python train.py --dataset="chords played on synthesised instruments" --train_examples=52083 --win_length=512 --arch="conformer" --layers=6 --optimizer="soap" --beta2=0.99 --one_sided=false --adamw_lr_other_params=0.002 --grad_clip=1.0 --gradient_noise=0.1 --lr_schedule="wsd" --weight_decay=0.02
Rows from block 3, named by matrix and row number. Rows with one number belong to one attention dimension. Each number is 200 + 40 x the weight over its row's rms, rounded and kept within 0 to 999. All counts start at 0. After the name is the row's rms in percent of the matrix's.
# q: attention query, key and value (stacked) (model.blocks.3.attn.qkv.weight, 576x192, the q third), inputs 128-191
# k: attention query, key and value (stacked) (model.blocks.3.attn.qkv.weight, 576x192, the k third), inputs 128-191
q.53,104,235,171,199,257,192,180,214,193,191,155,185,239,241,156,191,183,161,189,180,269,233,291,183,155,206,181,251,122,233,199,117,176,218,205,242,262,144,242,203,203,224,155,232,198,203,229,220,194,184,213,301,208,221,226,134,227,262,221,227,163,226,208,171,197
k.53,097,210,192,250,225,245,174,182,146,155,255,206,208,271,217,99,192,231,171,174,211,249,201,183,159,190,232,188,180,195,220,148,233,207,229,226,160,198,186,226,164,247,202,221,208,264,255,216,151,128,224,153,194,175,166,198,215,223,230,204,142,166,240,176,137
q.54,106,161,152,248,204,199,174,173,311,259,183,284,177,193,188,206,152,182,176,179,223,223,176,284,266,201,225,156,127,171,221,192,213,287,226,224,197,228,211,179,179,222,156,209,167,207,209,227,235,260,179,225,270,214,135,198,177,209,205,194,224,219,280,186,191
k.54,095,179,195,136,134,182,220,198,199,202,296,208,206,210,207,181,133,207,203,239,185,270,181,223,115,107,194,192,187,163,201,128,228,252,222,172,129,221,231,245,224,228,261,149,186,255,232,174,126,218,158,240,114,193,282,177,212,295,240,195,185,213,159,209,190
q.55,098,216,199,194,201,211,208,171,178,234,173,205,205,205,202,206,171,159,234,218,190,191,168,176,246,233,293,256,219,176,206,272,215,124,171,191,215,209,250,188,147,252,157,196,188,200,240,175,155,106,243,185,184,230,187,218,273,137,229,178,225,211,308,193,158
k.55,093,241,224,192,167,137,129,194,242,179,259,163,232,147,200,192,199,231,212,224,135,187,206,140,236,194,164,204,244,262,179,213,101,211,193,218,178,179,192,210,193,274,162,200,164,271,162,204,233,240,135,137,169,267,242,123,199,149,151,204,172,219,178,197,155
q.56,090,182,141,238,179,227,209,233,219,159,152,234,202,196,149,222,169,212,219,147,192,157,214,213,120,215,226,170,189,174,159,170,272,158,213,211,161,257,239,224,248,207,176,218,199,177,178,130,208,238,218,155,191,208,166,244,181,188,245,227,200,236,171,169,171
k.56,104,220,150,203,187,212,202,205,190,212,235,168,183,181,212,195,198,253,190,192,282,214,219,217,171,231,163,269,212,254,213,180,174,259,235,214,235,201,245,218,193,255,291,216,102,126,164,173,138,172,244,207,205,157,217,147,216,194,172,252,171,112,251,148,253
q.57,109,224,178,195,180,182,184,234,174,168,270,157,207,232,228,169,228,177,163,221,235,239,123,236,243,251,191,201,193,270,249,163,160,150,204,151,208,130,238,166,209,237,113,204,218,234,176,253,157,253,298,174,143,260,232,220,207,194,184,225,163,226,202,147,148
k.57,096,179,123,190,197,190,247,251,244,205,165,257,196,207,197,202,207,188,147,295,244,205,240,245,235,189,177,211,258,245,216,192,160,198,263,123,183,142,246,201,177,208,184,219,268,165,190,144,148,70,238,197,240,223,247,286,151,272,214,207,172,207,144,219,193
q.58,110,189,150,229,171,205,179,181,178,156,153,230,245,146,206,165,167,235,228,188,244,211,309,202,208,136,221,209,139,251,251,237,207,152,230,177,150,170,144,182,193,194,206,259,205,239,164,212,119,208,236,92,186,187,116,205,211,181,174,228,268,214,135,214,143
k.58,112,246,112,225,214,194,227,143,206,200,79,158,230,157,158,217,275,167,225,153,154,223,187,224,253,203,199,232,220,210,136,173,204,178,243,113,149,186,204,147,241,247,158,203,124,184,198,230,226,167,243,179,213,217,234,157,207,148,236,206,218,227,216,197,127
q.59,100,182,140,194,230,246,176,217,185,168,275,206,312,126,212,271,170,236,214,134,179,150,166,202,188,217,121,235,179,251,157,297,255,230,201,213,237,206,207,235,176,194,230,184,231,203,173,160,219,213,192,188,221,183,164,166,181,197,242,174,249,183,215,225,208
k.59,091,200,125,227,173,199,274,197,197,151,199,125,201,210,199,186,197,206,230,204,241,222,207,213,210,194,259,186,193,268,163,259,212,221,140,239,259,159,197,148,253,186,227,246,180,217,201,227,181,208,266,152,199,201,155,258,257,159,265,228,190,193,240,232,220
q.60,103,232,148,221,180,147,180,281,183,195,167,177,217,172,165,244,179,82,156,252,163,208,210,206,162,189,193,256,164,144,210,212,201,198,157,289,184,232,218,237,202,142,261,264,160,209,154,228,187,182,180,235,202,169,229,183,216,178,237,220,214,216,140,229,178
k.60,098,198,200,238,185,222,282,137,197,118,170,172,171,233,146,163,214,202,185,152,236,209,241,131,251,159,208,193,183,205,195,210,169,157,252,180,236,107,183,108,251,257,267,166,219,185,222,140,231,236,212,185,249,275,232,165,162,210,168,145,226,208,146,242,195
q.61,103,228,219,205,182,282,286,162,216,279,231,196,241,220,171,290,222,260,236,161,204,237,197,166,202,235,231,187,122,164,229,201,224,234,211,190,189,106,195,159,180,158,204,235,237,224,319,172,202,237,237,169,133,187,146,188,199,167,207,125,196,165,235,204,223
k.61,096,209,208,187,203,192,191,143,251,116,172,207,274,300,247,274,211,246,202,149,186,185,197,212,192,233,162,191,265,195,191,170,192,203,243,174,171,157,175,264,189,170,125,217,255,185,157,203,247,207,223,165,196,233,224,200,192,225,208,167,170,177,160,208,194
q.62,097,204,120,254,186,146,210,180,209,181,174,181,203,187,185,244,164,241,197,136,199,158,156,217,229,213,252,230,287,151,220,160,166,146,252,206,238,229,215,180,249,225,302,189,152,222,217,228,199,212,203,268,251,292,199,219,221,161,253,168,180,199,175,186,250
k.62,099,237,209,201,164,170,205,191,196,176,193,186,165,197,149,170,198,305,224,222,214,249,275,221,223,190,199,198,229,280,203,223,190,232,236,175,265,264,164,197,196,184,180,219,203,167,213,202,176,182,185,209,160,208,161,259,243,152,165,162,187,180,187,250,208
q.63,095,209,250,142,243,98,256,202,272,180,245,248,201,126,258,152,157,157,190,177,216,164,194,170,233,171,239,170,226,109,191,264,206,213,211,188,246,224,272,235,194,220,220,210,163,168,192,220,248,244,184,229,114,169,188,167,205,209,153,223,187,114,246,178,230
k.63,098,247,238,208,151,208,239,218,167,246,227,254,211,260,209,207,162,224,271,259,252,211,269,143,248,127,161,153,186,138,264,264,208,211,192,200,162,211,159,219,139,96,173,178,210,242,282,211,156,258,157,226,260,211,191,178,282,184,281,159,212,180,223,198,241
q.64,100,215,199,128,255,211,238,271,163,168,236,201,210,136,217,204,217,193,173,192,215,140,194,206,253,215,263,276,189,182,201,149,154,183,236,237,223,135,192,186,258,210,200,186,116,185,200,194,209,205,221,221,189,157,174,184,189,209,218,174,235,222,188,276,226
k.64,101,235,247,205,189,150,204,216,263,200,194,147,228,142,177,254,242,260,101,168,218,134,205,220,185,251,179,237,185,207,175,239,166,157,195,156,242,163,208,188,297,217,207,246,157,160,145,224,202,194,254,208,170,255,174,254,216,271,194,277,159,188,144,241,246
q.65,101,141,206,150,272,241,109,202,196,231,239,220,165,222,254,221,201,175,119,187,242,214,182,188,208,192,148,234,234,261,262,187,205,146,157,125,196,194,180,115,230,161,156,200,114,145,214,271,178,219,191,140,173,114,191,240,188,180,278,140,156,189,253,208,207
k.65,093,290,197,153,183,152,178,233,127,242,146,171,178,190,237,146,254,146,207,215,263,240,126,186,195,191,202,184,175,307,180,236,228,173,203,278,222,221,117,242,212,159,181,227,181,243,184,252,238,161,215,198,277,203,249,207,164,185,185,176,189,195,169,157,238
q.66,093,250,209,204,126,168,214,246,202,287,257,171,264,178,214,203,249,251,219,233,223,193,230,221,226,180,182,163,87,197,183,193,162,266,113,166,257,243,214,270,170,236,199,202,193,154,240,178,238,206,182,223,219,176,178,234,228,228,191,188,233,233,150,145,179
k.66,094,172,211,267,141,137,250,184,156,169,168,189,196,146,230,127,250,200,208,231,237,242,160,278,182,200,249,238,251,222,144,159,152,114,200,181,82,158,244,208,175,184,143,161,218,244,201,258,312,164,228,126,216,136,209,271,205,199,128,197,276,201,235,180,218
q.67,098,160,262,198,171,218,277,239,191,167,296,197,202,182,193,156,279,248,229,218,210,136,155,220,155,156,185,163,240,261,213,161,207,146,145,251,149,249,228,244,217,176,143,165,174,185,220,211,84,163,245,193,226,173,234,150,202,148,185,251,242,163,145,155,168
k.67,106,237,171,195,174,217,190,257,152,190,201,222,204,202,133,223,226,200,231,209,228,297,123,115,300,128,182,243,148,200,174,190,187,173,162,145,280,254,180,167,247,220,177,179,171,256,187,197,175,231,240,229,271,255,166,151,188,150,172,151,276,180,202,119,210
q.68,094,158,242,182,153,143,138,171,211,163,180,231,227,158,233,188,214,166,163,188,127,193,228,261,291,183,162,241,268,187,204,174,169,208,189,221,162,182,218,201,180,247,254,205,133,217,232,278,248,160,215,248,165,182,186,136,292,191,233,221,186,149,268,115,197
k.68,097,239,164,247,230,177,256,219,233,204,205,146,196,186,189,177,181,264,226,237,235,240,190,205,288,186,159,174,163,140,168,173,256,202,221,247,260,244,218,199,221,228,202,287,198,282,165,181,209,198,206,218,193,235,204,190,208,164,81,213,266,150,105,135,193
q.69,101,307,106,178,207,191,225,220,237,205,168,143,188,255,124,212,206,153,194,237,136,190,221,219,244,155,227,188,182,164,218,194,164,233,188,200,208,158,170,212,232,319,130,144,238,223,222,107,201,214,242,191,124,252,197,209,164,160,222,231,254,164,257,208,146
k.69,102,231,207,219,205,170,216,177,203,158,221,199,207,217,147,186,229,93,286,139,224,205,211,173,140,251,241,176,150,219,207,241,101,210,276,194,221,204,178,180,170,190,267,203,194,228,176,197,191,216,157,208,164,215,160,219,125,216,237,144,162,202,288,204,210
q.70,094,206,164,214,190,193,228,240,199,109,239,201,209,167,182,222,171,246,202,175,144,241,224,142,169,191,170,225,188,279,184,244,218,165,119,210,132,164,175,224,240,192,173,223,201,210,212,211,331,113,234,213,219,241,185,227,175,174,239,182,179,282,279,186,271
k.70,095,208,226,236,198,236,180,214,146,176,172,170,178,189,122,217,154,266,171,244,141,173,187,208,131,194,193,192,254,196,174,196,262,259,176,183,160,273,212,205,212,190,155,203,165,213,162,188,200,164,135,218,158,147,162,228,227,185,211,277,209,122,238,218,144
q.71,106,221,183,192,283,215,177,224,199,152,230,205,168,171,283,216,220,263,165,213,210,176,182,170,188,218,164,187,180,156,171,217,167,214,138,250,233,187,230,188,90,262,238,226,230,242,203,230,187,156,196,175,199,173,203,157,181,179,265,253,183,268,150,197,253
k.71,101,214,192,211,308,201,223,230,206,187,168,163,167,142,201,199,195,269,167,267,194,151,153,249,197,190,156,229,178,167,258,174,180,136,203,241,168,193,192,212,223,155,205,173,245,256,185,181,210,204,166,184,228,172,234,203,170,201,238,118,77,198,159,133,193
q.72,097,218,147,201,188,171,272,182,231,208,230,203,193,195,200,190,229,146,108,205,216,219,187,230,247,199,174,271,176,267,209,214,125,175,242,166,171,181,207,202,229,236,237,181,256,184,240,210,219,155,208,145,153,124,292,192,206,184,176,187,192,233,143,258,241
k.72,108,170,260,191,148,270,192,245,219,157,198,183,196,207,201,152,149,157,272,202,206,170,199,173,215,138,101,145,142,140,200,146,202,130,216,211,142,200,181,244,271,264,220,156,182,272,243,148,163,220,164,196,220,221,179,197,180,205,170,199,245,217,245,169,213
q.73,105,149,187,265,197,184,229,231,203,157,193,122,202,276,216,205,284,210,186,251,282,221,149,183,284,198,150,219,240,158,174,177,159,201,159,226,174,246,274,92,199,235,221,259,219,294,159,194,246,225,195,179,171,228,162,202,211,238,187,187,182,204,148,155,232
k.73,103,270,164,230,160,199,160,206,212,259,229,212,191,284,193,232,164,186,165,139,201,201,188,201,243,187,213,207,196,177,168,193,258,253,180,166,193,187,204,218,216,217,144,160,234,125,233,114,180,230,194,200,182,186,150,203,251,196,158,177,107,171,178,180,214
q.74,095,225,183,201,189,143,158,170,166,210,147,214,251,197,156,187,124,130,166,243,247,234,234,200,258,173,289,228,205,232,167,301,169,164,275,201,198,104,159,103,125,224,280,225,262,178,143,240,252,165,193,168,170,199,143,138,207,236,207,216,265,176,194,169,221
k.74,093,215,243,185,198,169,224,224,210,180,161,163,176,236,188,208,193,207,221,196,166,178,158,278,272,210,193,231,223,213,208,219,189,189,211,248,176,193,224,152,167,163,240,187,265,121,208,145,245,173,126,225,131,217,218,232,161,209,234,232,218,194,174,254,167
q.75,102,186,155,159,212,242,277,195,151,223,115,228,186,202,193,211,209,207,152,131,197,226,179,248,160,213,220,165,202,186,215,179,218,256,273,179,166,261,207,200,194,202,218,259,287,198,250,212,205,195,184,245,199,190,213,230,185,284,199,183,263,200,203,237,246
k.75,099,198,242,206,239,271,246,186,260,257,278,215,165,234,164,208,176,237,218,183,183,194,207,205,211,156,170,208,210,177,135,187,199,198,234,241,216,195,181,199,172,193,160,178,175,255,162,249,210,201,184,232,136,184,176,179,185,160,193,145,219,173,192,157,223
q.76,099,223,98,263,191,226,219,211,165,157,153,182,121,213,192,292,269,157,200,198,164,212,249,179,191,246,252,182,175,186,186,251,197,210,196,127,172,166,194,179,184,249,246,262,276,247,265,187,188,189,217,191,146,257,187,217,181,164,245,179,236,232,121,188,203
k.76,103,152,116,214,165,149,167,227,204,196,179,176,183,188,155,272,209,249,152,195,265,203,254,139,212,284,137,148,242,215,251,195,177,160,273,180,184,221,208,162,178,193,157,198,194,239,258,149,121,155,166,260,238,168,239,229,168,243,171,168,243,161,229,121,249
q.77,098,172,215,134,190,195,165,209,187,176,141,260,146,99,178,269,149,237,197,180,219,132,180,287,175,197,202,172,229,147,150,198,233,114,224,132,197,262,199,222,209,217,196,125,206,125,174,205,197,199,247,118,208,171,168,191,279,218,158,151,164,179,174,233,159
k.77,097,185,198,210,161,166,228,243,196,206,254,219,173,221,203,144,127,176,223,183,235,209,160,230,235,198,140,258,161,243,163,227,249,203,153,240,281,190,273,213,142,213,143,214,224,219,222,229,242,139,194,205,197,161,176,234,129,258,255,253,256,163,101,183,202
q.78,095,231,219,165,208,272,170,282,225,179,217,182,240,264,247,223,217,155,193,167,186,192,185,236,197,122,262,329,165,187,206,215,169,178,251,213,219,205,228,164,206,172,198,165,112,149,140,267,163,153,148,263,171,161,215,210,221,165,174,232,216,249,197,184,153
k.78,106,215,224,148,222,152,203,219,250,220,157,190,247,175,240,120,199,211,190,239,130,231,182,185,241,164,206,263,178,145,180,180,228,203,177,202,137,229,219,185,178,133,177,160,166,162,229,222,201,142,210,187,238,245,233,164,178,251,177,224,197,241,201,256,273
q.79,104,252,274,158,183,190,246,295,199,134,237,269,211,173,204,155,234,164,237,160,135,156,149,218,180,227,184,199,151,237,265,179,180,174,171,161,103,205,257,216,205,225,196,150,261,221,107,217,234,215,188,207,199,217,213,242,274,121,263,185,205,281,211,244,221
k.79,102,179,223,162,169,218,252,182,75,165,190,148,170,218,213,215,213,219,224,218,169,169,123,165,173,257,119,247,212,227,215,232,191,253,185,175,191,203,248,208,235,205,187,164,225,200,244,265,194,201,120,236,183,175,184,253,237,237,313,229,123,121,172,137,175
q.80,098,207,183,193,198,197,187,92,123,148,242,128,162,165,243,206,155,183,100,206,133,218,172,156,234,188,245,175,235,234,170,213,151,148,263,211,180,246,182,104,232,216,154,210,219,197,181,141,195,249,176,193,169,153,218,127,168,218,152,238,180,213,197,232,205
k.80,099,231,177,175,141,205,227,213,208,179,228,236,192,231,206,265,212,195,192,208,142,162,241,309,193,197,220,177,189,161,216,163,240,276,204,158,120,244,198,264,198,215,253,331,191,141,184,153,111,225,221,174,155,254,174,210,247,208,123,211,206,209,229,180,182
q.81,104,252,170,197,154,240,188,165,139,204,152,137,161,190,190,233,210,242,188,147,221,127,252,119,151,168,209,207,153,219,151,187,146,148,226,201,139,277,157,224,230,237,160,231,177,186,229,181,199,218,186,259,225,160,197,207,180,223,202,219,178,176,259,197,210
k.81,097,245,251,178,196,226,175,260,183,193,141,244,184,198,175,179,144,208,174,189,195,145,185,238,227,232,152,141,206,164,235,199,195,181,199,215,199,157,218,214,103,207,171,218,111,172,234,284,154,128,147,143,164,199,169,222,206,211,111,200,151,225,252,248,173
q.82,104,177,169,286,228,160,131,201,172,236,223,220,236,286,183,205,224,213,186,203,209,156,252,233,131,200,186,221,242,211,223,183,190,147,232,118,255,190,199,240,206,227,125,230,224,230,192,254,211,179,160,260,212,249,270,202,187,252,193,172,193,238,198,233,127
k.82,108,208,219,211,184,113,245,195,186,217,235,178,177,231,164,235,169,167,218,292,229,106,138,182,199,203,180,296,157,187,193,168,223,184,185,183,191,189,162,197,265,222,218,162,134,243,158,167,182,179,246,222,261,211,207,183,223,179,270,186,204,212,106,164,139
q.83,105,162,173,226,216,113,166,214,224,174,228,231,91,199,238,181,229,240,195,180,148,213,215,261,222,213,209,215,161,133,148,168,216,194,188,195,217,218,224,240,260,166,92,183,316,252,155,205,204,229,223,237,249,191,186,185,208,190,150,157,239,181,96,205,180
k.83,103,211,136,139,205,222,189,166,202,209,209,148,188,207,174,212,245,258,208,126,202,171,252,182,187,236,186,246,197,298,234,234,202,158,224,247,198,187,183,218,154,192,193,201,199,148,272,232,142,160,220,151,161,250,217,188,257,120,200,134,211,193,304,149,228
q.84,092,192,181,222,203,142,192,212,223,193,185,204,203,239,195,132,181,231,271,196,221,200,229,240,238,203,214,155,193,201,207,282,240,153,255,177,288,162,183,149,133,231,137,202,203,208,149,230,129,203,161,221,225,240,176,188,150,197,211,291,206,218,202,205,253
k.84,089,266,194,220,195,148,245,141,220,148,225,201,142,162,214,291,213,188,217,179,130,190,228,157,196,224,212,238,197,240,174,270,151,193,141,159,117,238,200,232,217,163,181,254,163,207,167,300,175,254,194,169,149,163,196,233,175,184,173,262,207,142,183,170,216
q.85,104,211,236,194,267,166,260,246,176,218,158,166,179,190,138,181,214,198,204,236,203,152,178,170,237,216,157,205,247,205,160,198,217,157,202,203,165,212,235,236,158,151,119,239,125,192,227,140,179,129,232,206,204,247,193,186,148,237,135,240,263,160,153,281,238
k.85,100,163,263,243,156,249,162,155,220,215,196,191,138,205,260,238,128,214,204,234,223,199,152,225,86,209,194,179,219,148,211,174,284,235,218,167,169,214,118,250,244,122,145,207,187,129,182,219,321,162,179,189,161,217,139,152,208,103,173,119,247,165,308,138,235
q.86,094,191,177,256,167,177,245,160,212,180,264,151,245,193,179,237,257,283,187,247,184,238,177,133,215,165,154,202,183,190,179,194,159,145,250,169,306,259,189,212,195,206,194,246,169,146,231,170,201,209,161,348,166,209,168,171,209,172,264,164,253,211,288,247,239
k.86,091,247,250,168,149,209,206,237,232,232,194,192,153,195,229,217,180,183,237,210,251,215,229,179,237,254,212,191,155,223,208,261,135,196,256,197,199,223,298,163,237,219,172,247,161,265,102,204,231,222,119,210,217,110,261,196,200,107,224,181,201,140,197,215,159
q.87,101,191,206,202,187,194,309,213,262,182,286,242,226,163,207,174,220,225,136,174,279,191,204,273,161,215,224,164,236,165,228,161,104,187,229,199,288,244,148,206,243,213,166,219,192,166,222,246,205,210,192,168,146,260,211,209,212,158,168,169,250,157,162,158,155
k.87,100,182,180,269,187,253,198,132,226,174,221,220,167,158,254,235,238,171,188,162,205,229,211,191,219,190,215,123,129,191,163,108,202,163,240,276,164,129,230,221,211,224,190,199,172,180,175,153,254,174,246,214,160,127,187,257,217,170,204,252,256,221,192,187,199
q.88,094,203,176,180,249,196,203,172,143,193,230,266,195,165,254,181,165,243,177,295,191,154,157,201,177,125,235,183,190,258,209,128,197,184,188,203,190,215,211,181,271,139,250,176,250,240,206,198,220,198,133,222,251,183,216,228,267,193,214,254,189,169,126,150,209
k.88,097,166,239,239,220,226,192,188,239,194,148,195,198,179,232,277,227,173,184,280,173,205,227,187,257,248,283,217,219,219,152,240,179,249,204,213,186,161,273,101,225,176,260,183,231,220,159,213,198,157,168,114,133,264,232,233,172,195,126,168,217,156,202,249,288
q.89,106,105,162,220,211,153,111,184,209,217,242,216,124,200,154,222,197,231,166,250,107,179,137,212,171,231,250,187,173,143,120,187,187,137,138,210,104,198,161,206,233,253,159,174,209,269,193,240,208,145,172,208,183,220,198,145,196,230,261,212,174,268,233,263,201
k.89,103,241,187,136,218,215,123,225,223,114,207,175,184,184,291,280,185,173,218,259,221,196,245,250,202,190,253,133,175,279,170,200,245,261,176,167,241,167,204,235,217,219,249,138,210,163,191,124,247,171,169,186,168,219,128,205,191,175,225,265,196,119,227,186,163
q.90,100,181,250,201,240,202,208,228,251,247,238,175,267,240,194,163,144,173,228,156,162,181,196,222,247,226,219,208,143,225,169,200,180,182,265,285,192,166,140,161,221,122,160,188,311,103,221,189,239,192,230,267,173,130,290,195,171,165,184,193,264,193,172,215,236
k.90,114,231,115,242,189,174,187,239,144,171,219,188,175,176,180,194,143,140,192,289,193,256,176,191,321,204,291,231,191,191,167,256,195,189,135,182,198,239,170,171,182,189,121,209,239,162,157,151,181,156,167,182,179,158,219,186,227,303,171,217,198,204,161,187,204
q.91,101,181,258,136,232,118,131,189,143,220,195,213,166,210,213,255,171,247,226,221,187,214,189,153,200,197,215,154,148,214,194,226,160,172,169,173,238,205,213,156,220,110,201,137,217,205,183,154,172,252,204,253,221,158,230,140,207,208,147,214,175,248,168,214,195
k.91,109,261,169,226,191,164,198,168,176,251,159,137,219,207,201,135,146,215,203,171,299,165,205,180,179,258,248,195,195,241,238,275,226,203,255,192,195,181,248,168,136,182,162,222,241,177,182,162,224,190,193,206,271,169,200,231,111,229,174,207,236,243,164,149,210
q.92,097,267,237,189,210,234,229,203,212,161,212,198,199,186,183,180,256,171,161,200,232,237,172,145,169,260,156,168,199,232,193,190,228,159,163,163,218,169,174,193,224,204,212,235,179,131,220,197,153,196,165,139,267,290,205,145,184,294,213,188,210,220,166,212,202
k.92,094,251,198,225,198,180,150,228,160,220,117,238,117,209,310,241,205,158,232,228,289,157,108,226,163,238,247,194,210,245,163,193,204,254,227,208,105,201,191,165,230,199,214,168,132,176,208,150,183,204,259,138,199,130,148,193,234,147,209,226,220,157,242,172,241
q.93,101,255,183,190,198,259,179,168,159,209,200,210,246,157,226,172,243,199,103,243,231,270,218,197,155,233,220,181,204,189,195,152,166,236,208,148,201,207,180,163,154,170,195,212,138,232,187,168,203,142,272,105,137,190,266,217,175,261,225,167,137,217,198,198,146
k.93,101,282,195,217,237,181,193,286,119,193,212,172,212,248,149,136,134,175,101,160,193,176,238,219,243,244,218,182,202,221,225,129,205,184,232,211,149,191,170,212,200,197,203,226,131,231,208,132,167,316,191,175,257,124,203,164,189,261,162,210,230,219,224,195,199
q.94,088,172,248,185,254,216,161,263,227,217,260,146,241,130,155,170,323,156,241,232,175,161,201,238,178,244,159,232,186,193,157,181,298,235,190,138,239,135,228,256,203,173,158,189,193,215,137,189,208,192,253,164,188,222,216,181,255,207,216,222,150,265,160,148,126
k.94,099,238,160,196,275,152,185,279,178,185,180,103,222,142,168,172,257,157,276,140,132,200,243,223,180,127,149,236,171,192,200,208,202,252,232,206,182,146,167,209,219,224,229,177,209,179,226,217,205,241,194,257,201,163,297,240,203,162,209,180,207,163,138,160,168
q.95,094,189,174,136,202,270,88,94,182,142,239,150,191,226,304,219,205,211,223,146,221,202,187,151,231,127,182,224,187,218,200,228,251,161,213,219,181,122,228,253,202,166,148,220,226,204,258,204,163,237,160,92,213,212,151,205,224,158,199,161,264,180,186,161,154
k.95,101,225,138,155,128,167,137,246,221,246,136,138,184,94,145,250,196,179,196,189,159,148,181,261,220,182,199,183,233,203,162,242,178,190,252,164,225,201,242,230,190,252,227,185,204,146,194,185,161,133,205,191,258,312,200,219,204,187,234,194,219,192,247,189,232
q.96,108,221,265,203,212,154,152,208,194,271,220,241,194,85,224,138,267,172,200,244,204,179,193,234,229,200,162,214,214,264,205,275,177,223,120,177,241,216,263,286,243,143,145,149,222,235,235,195,233,184,194,96,228,250,242,251,181,188,153,245,170,229,188,214,184
k.96,100,206,285,192,173,131,138,242,225,175,168,208,224,247,233,139,160,203,219,94,132,189,216,160,222,196,153,228,288,204,208,182,164,148,217,194,210,215,229,171,232,161,215,147,195,246,213,205,186,207,204,236,223,220,137,198,230,237,179,233,151,137,146,219,206
q.97,100,110,222,153,184,175,182,175,127,193,250,216,184,164,190,212,215,172,166,225,122,228,197,240,203,268,172,254,183,224,244,226,253,188,185,224,181,128,180,159,194,207,170,204,167,208,173,253,200,211,174,218,210,241,185,156,256,204,249,180,163,174,210,198,231
k.97,103,200,176,152,259,265,265,173,100,120,128,193,192,207,185,203,170,197,172,169,177,274,217,208,246,171,265,132,145,239,171,222,175,224,135,235,246,173,231,264,152,215,249,146,160,170,203,304,111,147,187,252,222,198,183,212,191,225,188,293,199,161,162,202,241
q.98,098,205,195,172,181,249,164,205,159,145,162,235,236,175,128,154,216,291,207,156,198,206,202,226,210,132,198,121,190,204,257,190,157,192,194,180,172,175,208,268,187,108,235,194,195,191,263,228,254,184,247,212,237,239,194,229,224,207,179,120,211,150,157,228,108
k.98,093,269,146,200,273,199,160,198,146,217,242,176,166,99,201,125,140,203,215,198,128,198,275,187,238,197,247,266,174,243,241,225,135,195,233,199,242,261,217,212,235,204,163,190,219,220,194,227,195,208,192,282,162,205,232,204,158,123,121,256,119,196,179,184,213
q.99,102,180,237,206,216,245,202,174,290,193,212,235,192,229,250,232,216,200,158,189,264,167,232,191,216,206,241,245,168,214,248,234,268,211,203,204,181,199,277,173,157,191,231,228,260,179,176,244,170,215,193,214,202,186,198,163,228,190,146,269,255,227,258,165,211
k.99,101,211,186,247,134,200,218,227,207,204,177,235,149,250,168,259,217,233,125,229,258,236,234,206,179,177,162,213,184,214,148,254,189,187,136,198,122,172,236,177,159,179,170,228,190,196,207,161,141,131,204,222,244,217,180,142,171,169,197,204,212,148,149,114,219
q.100,104,248,155,234,254,207,211,240,202,269,207,196,212,210,205,173,214,218,144,187,172,274,122,138,259,199,320,203,228,216,107,170,218,179,147,233,159,118,195,187,225,188,187,167,257,148,122,247,186,269,163,219,192,180,275,210,189,195,188,200,211,258,180,220,273
k.100,097,177,209,177,181,147,281,265,219,192,239,187,168,181,199,261,198,182,216,250,167,171,255,282,135,183,166,243,177,273,176,158,190,133,129,178,218,164,135,216,234,115,119,224,132,222,170,295,247,230,177,175,211,203,131,138,174,171,179,236,272,211,211,180,187
q.101,097,193,189,149,138,294,177,182,218,174,153,298,139,259,247,192,190,214,233,216,198,152,224,235,266,258,184,191,200,256,193,139,182,122,181,229,194,242,205,140,224,192,120,226,166,230,242,181,188,206,197,234,200,203,213,232,250,183,226,161,187,261,195,212,149
k.101,098,166,202,205,205,206,250,233,225,189,255,222,223,259,174,174,226,222,184,240,268,216,270,200,255,173,179,209,247,217,176,149,195,157,216,192,235,203,162,151,115,177,190,154,187,227,158,259,214,229,188,201,210,205,230,181,162,302,196,205,282,210,197,245,185
q.102,104,144,209,140,167,189,326,214,248,207,269,199,189,242,231,172,215,252,217,137,176,233,201,145,246,241,237,109,229,134,173,203,208,261,205,251,142,152,129,135,231,180,254,236,157,251,216,210,234,255,158,247,202,268,240,204,219,243,257,132,137,170,176,150,185
k.102,104,201,132,247,225,272,194,190,139,182,173,144,216,239,151,204,239,154,173,281,249,172,203,137,139,215,107,164,139,210,171,156,202,222,172,135,178,213,237,218,145,184,249,179,166,199,210,247,126,152,103,212,236,177,178,287,172,138,192,253,132,181,203,191,206
q.103,095,205,176,228,250,198,162,227,240,199,205,289,228,137,180,184,152,215,214,251,162,129,203,133,179,205,205,242,177,190,199,223,188,200,217,167,222,189,243,244,167,234,237,196,235,155,148,212,177,179,152,124,167,256,125,186,192,192,147,167,216,249,239,208,165
k.103,093,208,204,186,187,171,161,164,206,143,122,225,185,184,243,219,184,180,218,202,206,205,210,243,222,260,200,205,246,164,235,153,273,143,279,238,188,185,210,166,228,227,162,233,162,205,191,191,177,182,234,251,173,277,184,189,201,225,131,251,150,203,210,227,190
q.104,099,186,258,226,193,216,143,150,202,233,208,163,250,148,236,164,234,204,177,211,279,197,137,212,232,222,228,274,169,210,189,197,215,220,127,220,154,206,190,211,163,220,240,199,143,214,294,262,288,176,117,178,225,231,205,197,187,166,202,207,201,130,255,205,163
k.104,101,255,238,224,167,160,188,278,216,144,175,182,237,199,251,169,135,245,260,191,267,202,198,279,248,211,211,295,224,223,186,223,237,222,167,211,206,183,241,163,206,192,162,194,177,213,190,236,195,264,251,203,205,160,196,202,230,178,213,214,185,213,197,261,238